{"crop_scale_min": 1, "num_classes": [7, 7], "mlp_ratio": 4, "drop_path": 0.15, "layers": 8, "loss": "cross_entropy", "adamw_lr_other_params": 0.0016, "grad_clip": 3.0, "epochs": 101.1}
Rows from block 3, named by matrix and row number. Each number is 128 + 32 x the weight over the matrix's rms, rounded and kept within 0 to 255. All counts start at 0.
# fc2: token-mixing MLP down (model.blocks.3.mixer.f.fc2.weight, 64x160), inputs 128-159
fc2.0 [ 68 126 136 115 142 155 140 114 125 130 105  82 111 161  73 176 151 119 153 181  85 169 153 105 107 172 152 152 147  87 164 113]
fc2.1 [117  96 110 135 118 121 165 133 128 188 113 113 160 132  78 129  68  96 172 110 157 155 176  99 156 158 166 123 113 169 153 131]
fc2.2 [ 90 130 164 111 132 214 126 155 137 134 112 102 168 161 150 147 140 124 166 116 144 158 140 147 153 140  90  68 134 123 123 127]
fc2.3 [ 97 169  69 185 101 148 193 121 128 149 134  86 137 151 125 154 161 140 147  98 133 115 119 106 156 170 140 151  53 110 183 155]
fc2.4 [127 150 173 100 169 156  70 115 150 114 176 120 115 124 172  60 152 136 134 145 171 127 114 121 157 127  67 154 166 155  90 133]
fc2.5 [151 156 135 134 156 231 167 129  51 152 138  97 128 144 138 159 118 130 136 141 124 125 133 125 108 155 186  66  97  95 202  96]
fc2.6 [115  86 143 131  86 124 126 114 190 156 123  71 141 100 150 127 164 132 151 131  75 141 142 180 184 109  82 136 154 112 146 119]
fc2.7 [142  90 145 119 145 166 130 184 186  93 130 110  98 121 124 140 102  99 139 116 144 113 127 127  73 128 186  57 181 128 120  99]
fc2.8 [107 124 131  95 137 141 160 154 157 150 138  58 139 104 134 173  96 138 155 136 119 151 140 146 160 106 182  57 150 161  94  76]
fc2.9 [123 122 217 160  54  97 145 130 145 109 109 102 171  98  75 158 134 110 187 110  93 142 186 118 121 160  76 122 143 116  97 144]
fc2.10 [ 88 108  27 119 132 143 119 108  77 137  96  98 182 151 152 149 164 111 132 117 149 177  94 125 152 149 158 114  96 152 105  89]
fc2.11 [123 162 136 120 144 120  72 178 135 157 152  93 115 120 144  80  78 130 176 152 104 135 152 137 166 101  93  46 157 180 103  96]
fc2.12 [111 137 119 162 165 176 157 137  54  85  85 121 168 148 219 103 208 127 126 136 138 144 136 151 122 115 160 107 131 155 172  97]
fc2.13 [105 140 113  89 109  80  34  80 152 132  86 109 143 103 169 151 190 109 145 118 102 143 101 148 148 141 170 160 132  94 123 118]
fc2.14 [118 116 176 139 147 173 171 164 111 108 145  94 106 102  76  74 123 134 151  91 143 116 105 104 111 137 118 126 184 162 131 157]
fc2.15 [112 167 128 149 120 168 158 108  98 181 131  63 167 118 161 195 137 111 132  88 137 103 137 149 119 141 166 140  99 114 126 106]
fc2.16 [151 134 163 198  74  94 187 138 142 138 106  55 125 147  87 183 140 130 136 119  89  70 181 172 129 121 125 149 152 122 178 112]
fc2.17 [128 131  55  98 189 117 100 170 116 123 192 118 101  79  89 137 125 135 143 159 112 162 100 172 207 141 160  80 184 116  81 115]
fc2.18 [ 87 121 140 134  64  94 116 114 133 149 122  91 125 139 135 139  65 116 135 102  72 192 166 143 170 156 137 119 164 173 170 103]
fc2.19 [ 81 126  81 133 146 158 117 145 105  94  98 142 167 153 181 123 176 100 143 147 190 144 120 164 141  78 172 112 168 147  86  95]
fc2.20 [130 114 107 118 139  87 118  97 151 115  71 138 100 135 175 122 185  85 136  78 145 171 120 144 187 103 110 103  75 171 189 110]
fc2.21 [ 81 153 157 126 126 164 144 155  73 111  95  73 110 156 188 102 187  90 160 187 179 157 113 157  95 126  99 103 155 143 121 122]
fc2.22 [151 155  72 142 120  97 106 113 121 167 119 104 138 132 100 153 135 145 111  90 150 126 146 127 153 120 218 133 141  89 125 103]
fc2.23 [153 133 165 138  64 144 168 199 139 172  78 125 112 158 115  52 143 132 152 145 127 110 102 122  74 138 125 133  91 134 137 133]
fc2.24 [148 127 170 127 137 125 104 187 150 140 131 147  94  44 122 155 118 116 135 188  98 142 118 192 126 105 140 120 106 176 100 117]
fc2.25 [ 64 123 104 114  77 141 178 124  75 123 125  99 142 107  98 160 175  75 148  96  92 131 144 138 112 148  87 158 150 144 162 143]
fc2.26 [103 168  63 143 131 149 143  85  84 115 104 104 147 105 140 155  84  96 151 123 142 118 114 123 118 113 163  56 122  80  71 130]
fc2.27 [117  91 110 120 113  81 135 124 187 151  98 143 171 196 195 129  75  76 111 149 124 148 136 100 140 157 135 144 166  56 159 122]
fc2.28 [ 62 116 137 137 128 179  99 105 151  91  61 169  91 167 182 146 189 122 174 127 135 178 152 133 128 136 143 166 135 124  85 117]
fc2.29 [114 129 132 103 141  90 141 145 111 123  98 107 156 175 199 179 188 115 107 109 131 167 127 165 127 129 134 136 185 120 151 108]
fc2.30 [ 61 129 109 107  96 130 103 132  92 128  53 135 188 179 186 160 145 112 154 141 127 107 116 154  69 127 114 148 101 127 142 122]
fc2.31 [127 156 174 182 154 150 169 135 140 139  95  96 142 169 120 192 138 136 163 151 119 142  94 104 166 121 171 166 117 170 106  75]
fc2.32 [ 84 174 115 102 113 126 126 128 140 111 117 106 108 174  58 116  73 118 163 108 129 124 128 213  83 137 146  75 104 168 136 104]
fc2.33 [131 108  85 192 136 141  85 112 166 135  65 129 129  64 151 137 156  98 113 121 144 174 128 193 183  75 155 111 181 135 123 117]
fc2.34 [ 98 140 143 100 148  96 173 132  89 187 152  97 143  47 168 106 174 130 141 163 167 114 156  71 174 146 137 144 117 141 149 123]
fc2.35 [ 95 131 130 119 120 125  73  91 100 103  95  57 191 130 211 186 206  83 165 111 140  58 173  27 125 106 113  75 159  38 132 136]
fc2.36 [105 108 107 147 151 120 172 126 124 139 112 109  81 167 152 137 203  79 123  79 137 139 139 137 210 144 136 133  61 183 152 142]
fc2.37 [ 89 150 131  83 126 131 148 130 128 108 105 130 151 147 132 180 143  89 123 177 142 171 184 212 110 145 143 164 114 144 104  99]
fc2.38 [114 157 115 123 120 112  78  81 123 143  70 128 169 132 154 114 138  71 120 117  93 124 132 127 125 122 169 107 109 134 160 126]
fc2.39 [111 109 109  93 157  65  98 162 131 189 116  80 170 188 150 100 100 123 121 147 191 205 140  94 112 138 167 100 135 188 139 114]
fc2.40 [131 132 105 133 129 133  93 168 202 190 123  93  77 126 126  76  84 106  62 205 155 131 129 168 143 111 136 186 101 147 157  99]
fc2.41 [103 143 135  96 126 112 130 107 114 107  68 123 147 139 180 115 168 110 142 145 141 151 114 177 117 146  82 100  95 111 131  86]
fc2.42 [ 91 136 107 135 186 129  77 129 138 128  94 103 172 126 214 162 221  81 139 100 131 129 121 119 116  94 158 145 163 106 119  94]
fc2.43 [118 108 130 164 149 129 139 122 132 128 116  92 119 169 214 133 193  94 109 148 156 109 148  98 105 138 156  91 101  78 132 116]
fc2.44 [120 166 118 109  95 112 183 128 151  63  83 135  84 151 146 169 186 119  89 129 139 130 150 135 143 147 102 108 105  99 133  55]
fc2.45 [ 88 108 115 123 116 142 116  88 155 114 132 102 164  98 122  88 158 123 108  39 129 148  89 174 146 173 126  87 144 158 102 109]
fc2.46 [124 143  93  97 113 110 155 147 128 127 118 111 185 189 128 205 118 126 136  99 192 218 147 106 102 108 116 134 139 132 182  84]
fc2.47 [108 226 159 202 180 176 135 149 178 111  94 100 109  97 113 123 160 145 148 165 169 114 161 116 126 116 126 125  68 117 150 123]
fc2.48 [ 84 192 106 122 141 177 133 122 103  49 155 125 129 100 151 137 117 131 121  94 164 143 166 148 120 134 159  87 103  83 147 119]
fc2.49 [ 83 169 100 128 166 176 114 145 174 140 124 130 134 154 174  96 181 100 133  85 121 136 161 170 121 147 123 181 117 116 103 118]
fc2.50 [ 87  73 134 147 121 132 178 151 137 111  66 134 151 155 172 161 123 118 104 195 128 120  97 120 140  77 139  75  67 112 123 109]
fc2.51 [ 95 140 155  68 170 130  99 119  77 165 108 122 128 162 182 116 198 138 123 121 111 130 120 144 110 136  76 132 156 129 133 103]
fc2.52 [ 86 111 121 121  93 125 111 136 159 101  96 100 141 120  92 158 129 110 227 107 118 127  86 140 161 100 190  81 169 156  72 112]
fc2.53 [114 125 117 121 134  85 159 125  90 130 107 140 121 152 118 116 173  76  55 143 120 173 131 158 116 107  51  93 152 124 162 136]
fc2.54 [114 116 118 155 101 199 158 166 159  93 111 122 144 106  96 166 134 112 154 155 142 134 110 133 186 120 140 106 166  94 127  98]
fc2.55 [119 177  89  85 122 113 117  63 117 162 139 114 127 128 124 125 109  67 131 200 132 194 179 130 144 130  53  88  76 154 158 105]
fc2.56 [100 179  92 127 127 138 159 164 187 129 152  92  84 166 150 108 133 139 126 169 151  33 162 139 143 127 139 126 195 155  88 128]
fc2.57 [165  77 134 165 175 127 122 141 112  65 123 142 121 139 144 166 109 128 160 113 106 193 123 124 145 138 184 110 111 123 123 108]
fc2.58 [141 206 176 131 114 144  92 180 196 233  99 132 131 111 140  75 118 105 180 136 147 101 135 155 165 118 138  87 214 129 145 102]
fc2.59 [110 130 113 139 117  77 161 105 147  98 100 130 109 153 121 226 120 122  56 131 176  94 167 186 174  92 128 101 162 100 112 131]
fc2.60 [113 124 145 139 156  96 150 169 167 194  99  94  91 193 112  78 129 121 172 198 126 161 145 117 101 152  82 136 167 163 168 109]
fc2.61 [ 76  88 147 125 141 163  65 128 157 136 108  89 135 171 119 144 170 136  81  93 165  45 138 167 217 108 183 159 209  88  69 118]
fc2.62 [147 119  97  94 137 107 135 128 112 104 154  98 135 188 160  76  89 120 132 148 112 189 120 101 112 116 114 106 113 139 145 125]
fc2.63 [114 119 132 143 149 175 197 161 122 115 130 104 105 124 142  97 126  97 129 167 170 127 171 133 187 166 182 119 141  89 178 105]